A small contrastive image-text model, trained from scratch: encoder norm batchnorm, encoder widths [192, 384, 768].
Rows from block 10 of the image encoder of a small contrastive image-text model, named by matrix and row number. Rows with one number belong to one channel. Each number is 50 + 12 x the weight over its row's rms, rounded and kept within 0 to 99. All counts start at 0. After the name is the row's rms in percent of the matrix's.
After each channel's rows are labels from the 100 images, of 14976, where the channel reaches its highest value: "responds to" is what is common among them. Only what is clearly more common there than usual is listed. The data: larger renderings of crowded toy scenes. In brackets: how many of the 100.
# convs1: grouped (4 groups) 3x3 conv (encoder.blocks.10.convs.1.weight, 192x48x3x3, each kernel summed), inputs within the group 0-47
# convs2: expand pointwise conv (encoder.blocks.10.convs.2.weight, 384x192x1x1, transposed), outputs 0-63

convs1.91 078:63 29 41 41 45 42 49 42 48 37 42 33 47 40 53 52 42 53 63 55 41 40 38 44 38 53 63 43 23 37 57 21 37 44 41 38 29 48 50 47 52 25 56 62 73 57 36 44
convs2.91 097:58 66 69 48 41 53 40 49 62 64 53 53 42 48 58 34 64 54 37 35 53 48 41 37 67 59 69 48 38 48 37 47 74 44 37 44 57 62 59 51 58 54 57 68 46 57 45 40 50 52 29 30 47 37 47 58 22 36 52 45 59 44 79 53
responds to: trophy (98); largest object: trophy (28)

convs1.50 095:46 46 43 56 39 59 54 62 50 45 40 39 70 49 50 65 19 56 40 47 41 23 54 38 59 37 51 52 59 54 49 64 57 40 50 60 29 55 59 27 34 56 45 30 47 39 24 47
convs2.50 102:60 55 52 29 55 39 48 63 65 37 45 51 26 46 45 52 49 54 20 39 37 38 51 39 64 41 49 48 46 51 39 33 57 52 44 44 34 49 39 55 49 53 62 31 56 37 62 30 44 61 50 49 36 68 36 62 69 56 45 53 45 85 47 58
responds to: candle (33)

convs1.148 141:52 39 45 41 51 57 40 50 50 39 27 45 41 54 56 69 39 51 41 18 55 59 53 49 75 43 42 31 48 50 54 39 40 53 46 58 47 92 40 73 49 58 47 50 61 51 47 52
convs2.148 108:32 48 30 46 64 45 41 64 49 45 52 56 43 30 46 27 26 50 48 45 37 27 49 37 48 50 71 55 42 45 52 66 55 75 44 53 39 59 52 55 40 43 39 43 48 40 58 51 61 20 66 60 51 45 35 65 67 45 51 46 62 57 36 51
responds to: trophy (100); largest object: trophy (40)

convs1.116 098:43 45 45 42 48 61 22 37 57 58 31 42 47 68 58 40 52 53 36 47 62 60 37 68 15 33 58 50 48 47 50 46 50 33 54 53 55 42 47 53 59 47 73 51 42 25 51 69
convs2.116 097:54 50 53 92 26 49 62 52 47 40 64 45 50 54 48 57 36 59 41 74 51 75 60 72 58 66 49 64 64 68 48 36 51 46 77 54 48 59 34 44 38 64 58 64 56 40 56 34 61 50 42 46 47 48 59 44 46 55 57 42 53 55 53 45
responds to: rocket (54); candle (50)

convs1.48 076:61 56 44 25 45 55 50 46 65 46 39 48 57 68 53 53 42 39 74 70 51 23 31 53 51 57 65 49 63 58 32 43 47 46 23 36 37 35 50 52 59 43 45 53 55 48 30 62
convs2.48 093:66 37 62 45 51 60 53 75 46 43 31 41 49 44 65 56 71 76 53 36 56 54 52 63 54 45 53 54 52 77 64 45 47 46 43 86 60 35 35 40 54 50 57 74 45 25 46 50 40 61 71 37 54 67 59 62 55 49 67 58 34 60 34 69
responds to: trophy (95)

convs1.108 101:48 45 57 56 45 31 28 17 61 51 72 68 51 44 53 53 45 32 45 48 64 62 55 47 48 38 50 38 54 49 60 37 39 30 35 55 27 43 30 46 52 66 53 58 44 40 59 63
convs2.108 095:62 39 50 47 39 37 30 66 34 46 39 29 17 59 64 31 26 69 35 73 60 55 74 56 55 43 61 50 31 37 53 55 46 33 50 50 23 43 65 53 25 41 52 47 33 44 43 51 34 49 41 57 47 58 57 54 66 42 64 68 29 35 64 56
responds to: candle (52); rocket (41)

convs1.139 118:45 41 55 50 41 79 55 43 62 52 44 62 44 47 19 60 49 53 47 30 56 63 44 33 70 43 60 46 43 37 65 33 42 35 40 50 61 49 28 56 58 65 47 60 46 52 72 39
convs2.139 096:59 25 62 46 57 44 30 38 19 58 49 63 35 67 43 32 37 34 59 42 39 56 53 40 54 44 54 52 46 49 49 43 69 54 60 53 34 45 34 54 57 47 57 22 31 67 47 44 44 32 52 54 56 69 45 39 60 59 47 43 35 29 45 50
responds to: house (96); largest object: house (69)

convs1.166 106:31 53 42 43 44 23 53 28 49 37 59 53 47 49 50 62 37 44 57 44 45 48 57 33 36 49 22 50 64 36 21 38 53 53 39 35 54 41 69 52 29 58 42 54 39 50 60 54
convs2.166 100:50 48 54 35 44 59 20 40 67 85 45 65 68 46 39 43 39 42 50 45 50 45 60 41 46 56 39 72 72 55 30 75 50 49 43 49 51 32 64 57 36 54 60 54 56 53 43 43 50 64 46 50 36 41 31 41 51 51 34 67 56 56 42 72
responds to: candle (79)

convs1.77 104:57 50 57 65 37 49 52 35 54 64 50 49 37 56 49 60 45 48 47 43 60 57 69 47 71 46 50 77 85 56 56 38 48 57 55 62 63 49 45 17 60 50 50 39 53 36 68 62
convs2.77 094:40 47 26 39 54 45 34 50 63 62 51 54 41 46 67 43 52 44 57 65 44 23 33 42 62 47 42 45 55 40 55 34 38 56 52 28 54 67 41 62 60 52 60 49 71 65 38 44 26 55 38 42 44 40 36 42 48 23 49 50 59 53 55 37
responds to: trophy (86); largest object: trophy (35)

convs1.126 112:46 49 48 57 70 45 47 35 46 43 67 53 61 37 34 51 59 59 35 73 57 62 51 27 41 35 46 42 64 49 56 57 34 20 58 53 34 31 39 34 54 36 32 46 54 41 59 54
convs2.126 096:54 71 50 68 51 54 43 46 44 47 49 48 69 58 65 64 48 62 49 44 48 49 39 46 55 63 43 53 60 42 78 37 45 49 37 50 53 52 50 53 45 61 62 45 56 45 67 47 53 32 50 35 54 50 62 64 54 43 53 73 42 51 54 48
responds to: house (40)

convs1.73 114:45 60 51 40 44 49 42 40 59 49 40 46 37 58 39 45 53 33 65 61 34 33 66 51 60 54 45 41 79 40 40 41 53 51 51 60 63 32 74 20 34 61 38 67 57 38 52 58
convs2.73 096:71 60 63 49 56 55 48 45 43 41 39 23 53 37 38 48 30 51 53 55 68 44 54 30 54 50 64 60 42 51 44 50 36 59 28 60 61 51 52 59 31 36 66 46 56 66 55 32 47 65 55 46 26 54 41 61 35 57 37 65 56 61 89 69
responds to: ice cream (97)

convs1.162 077:60 76 40 49 45 69 50 51 39 24 54 43 50 42 56 40 70 58 56 46 41 58 60 33 46 38 54 64 56 39 32 30 39 55 36 45 57 30 51 52 42 48 67 24 34 54 35 52
convs2.162 104:56 55 77 51 35 68 48 49 23 61 67 38 35 44 56 60 70 84 50 46 30 41 53 37 51 57 30 59 77 47 26 54 57 48 49 39 52 54 50 55 35 64 43 59 68 44 54 80 39 36 60 45 58 54 51 48 68 48 37 50 47 51 56 35
responds to: candle (72)

convs1.85 073:48 60 52 50 47 43 30 42 46 30 62 57 51 25 42 46 53 38 50 57 44 45 52 42 57 51 58 64 64 58 47 57 65 21 61 35 55 65 16 64 42 35 64 58 53 49 62 68
convs2.85 096:42 55 39 53 42 61 52 45 64 51 57 51 26 46 60 49 44 45 58 64 59 41 50 41 38 52 39 38 40 36 49 46 45 53 77 45 61 62 48 56 41 44 48 62 50 45 64 46 63 48 40 50 62 24 46 37 61 36 37 42 60 38 62 40
responds to: trophy (87); largest object: trophy (31)

convs1.114 085:41 29 46 47 43 35 30 24 41 35 68 51 38 48 45 28 57 64 59 48 55 53 33 49 31 44 53 42 58 46 68 49 33 56 51 45 29 57 50 36 51 27 65 32 46 53 53 49
convs2.114 097:26 73 54 66 44 66 57 41 63 52 43 71 68 74 27 45 56 49 48 59 36 50 51 41 28 56 43 39 56 53 49 32 55 42 51 58 41 37 52 50 43 42 76 38 72 64 51 47 41 30 33 63 58 54 21 52 49 56 61 49 35 52 66 43
responds to: candle (40); rocket (34)

convs1.64 090:52 32 47 49 52 47 64 48 61 41 52 69 39 40 74 52 54 45 41 61 56 44 44 41 48 53 63 56 66 55 61 35 39 83 43 22 40 27 48 57 58 29 51 42 46 38 43 34
convs2.64 097:47 64 51 46 35 64 48 48 47 38 33 44 21 41 32 49 56 43 39 50 54 52 56 32 65 66 47 44 39 37 57 43 70 49 28 77 63 44 56 35 61 39 63 42 54 37 49 31 32 44 67 50 38 51 78 48 30 74 22 44 36 38 72 25
responds to: house (84); largest object: house (49)

convs1.45 142:52 42 50 37 72 57 52 40 50 42 79 64 70 71 71 58 59 51 61 33 50 38 45 47 41 48 68 64 56 61 48 59 43 39 50 55 54 42 63 60 51 60 34 52 28 56 66 30
convs2.45 104:48 61 49 65 49 52 17 51 34 39 44 37 50 19 39 57 39 39 35 62 57 35 69 62 49 39 43 45 28 39 39 37 35 33 30 30 44 34 48 72 51 55 65 37 41 63 40 55 26 55 71 45 52 46 39 44 43 49 55 43 48 42 47 60
responds to: flower (55); candle (29)

convs1.35 087:48 38 46 34 54 49 39 36 32 37 48 60 58 41 59 45 72 41 58 46 46 36 83 58 49 49 61 49 58 57 54 68 19 31 51 75 44 61 35 57 38 57 55 51 42 46 50 47
convs2.35 101:42 44 48 58 42 58 44 47 30 64 70 44 43 45 40 46 41 52 80 63 45 62 52 64 51 83 42 31 69 37 59 31 41 33 35 65 32 48 53 50 56 61 77 65 24 41 55 36 43 49 24 53 54 33 39 29 80 47 55 61 40 41 73 56
responds to: house (94); largest object: house (55)

convs1.40 070:38 41 55 58 38 53 46 46 79 57 41 32 33 45 59 41 70 69 42 44 37 74 51 59 42 25 63 58 68 59 36 58 32 35 43 52 47 64 51 62 42 55 51 47 46 59 45 35
convs2.40 099:42 63 65 68 47 56 55 37 44 27 62 46 46 47 62 49 56 42 33 47 46 49 36 39 53 46 45 44 29 46 93 53 59 45 71 38 66 38 63 49 52 42 47 66 53 54 37 65 55 56 45 66 35 44 57 38 72 42 36 39 68 49 72 49
responds to: rocket (75)

convs1.76 095:49 37 39 54 55 36 68 63 27 47 49 35 54 49 42 54 28 54 74 40 55 40 51 51 21 38 45 46 42 30 60 46 63 40 39 26 38 39 53 63 44 67 51 33 50 62 51 50
convs2.76 100:53 62 39 19 40 41 39 55 24 40 44 49 47 61 27 31 45 43 72 67 50 57 71 58 49 42 54 45 42 54 41 70 60 68 51 46 72 48 56 39 68 39 68 44 49 45 38 60 67 46 39 38 52 66 47 55 76 55 53 53 59 28 25 81
responds to: house (36)

convs1.84 093:56 54 34 29 37 55 25 30 65 60 45 54 64 39 52 38 47 36 61 57 42 41 60 64 53 51 31 50 41 27 53 43 50 39 52 56 26 46 52 39 24 50 41 58 66 66 46 54
convs2.84 095:56 26 24 43 49 43 57 56 54 41 58 57 66 58 80 23 44 57 64 49 52 54 34 63 59 67 60 45 60 58 43 61 56 73 55 60 41 64 48 51 46 53 26 33 52 57 47 51 54 50 61 47 49 52 61 60 26 52 56 55 68 63 41 55
responds to: trophy (100); largest object: trophy (32)

convs1.21 100:37 50 45 53 32 37 48 77 44 48 53 39 39 62 36 31 52 34 54 50 53 65 61 51 53 22 59 48 40 37 49 50 30 59 45 55 47 61 56 44 43 56 58 31 78 33 44 69
convs2.21 095:37 55 60 61 49 56 59 32 37 33 52 36 55 51 21 42 40 65 54 52 50 39 48 45 45 53 55 46 31 40 63 55 52 34 36 56 46 35 46 36 49 35 69 44 64 50 61 59 73 39 60 61 50 38 56 63 74 53 66 61 41 73 79 62
responds to: rocket (69); teal object (57); candle (39)

convs1.121 099:52 47 40 31 64 42 45 47 32 52 64 47 50 36 46 45 43 38 72 64 46 54 77 53 50 51 28 60 55 51 39 67 53 67 30 32 47 38 45 51 47 35 71 43 43 50 23 48
convs2.121 094:62 42 35 57 61 38 56 67 32 33 59 47 58 56 40 40 36 50 59 44 53 45 62 32 61 46 58 45 40 44 60 30 53 29 72 63 49 55 57 39 43 54 66 53 35 44 64 55 32 40 43 50 42 68 68 36 52 57 53 75 51 40 53 45
responds to: candle (61); purple object (61); rocket (39)

convs1.61 096:42 37 37 45 57 43 40 45 56 39 38 31 43 32 65 49 57 63 30 60 37 37 58 42 26 54 44 44 42 58 29 37 39 61 33 35 50 32 42 33 36 42 40 40 48 44 46 29
convs2.61 106:59 36 59 61 57 42 51 58 39 39 34 51 36 65 43 44 37 57 40 43 61 51 56 53 43 44 38 69 45 44 51 53 70 70 54 51 50 62 74 49 39 38 38 36 57 34 63 61 64 59 48 29 32 37 56 81 43 47 42 41 61 59 66 32
responds to: house (48); largest object: house (35)

convs1.90 120:52 37 40 17 39 44 59 44 41 52 44 54 36 38 62 61 52 50 60 46 42 53 51 50 77 57 57 72 33 37 47 56 50 62 36 53 27 37 53 28 64 33 51 45 42 62 44 63
convs2.90 106:71 69 55 31 45 64 67 30 68 49 63 59 58 37 46 45 33 35 38 46 68 33 36 58 45 41 34 36 34 59 37 50 46 40 44 26 70 46 38 29 28 48 46 54 50 50 36 42 35 41 46 45 46 26 31 37 60 55 57 37 41 45 55 35
responds to: ice cream (51); robot (43)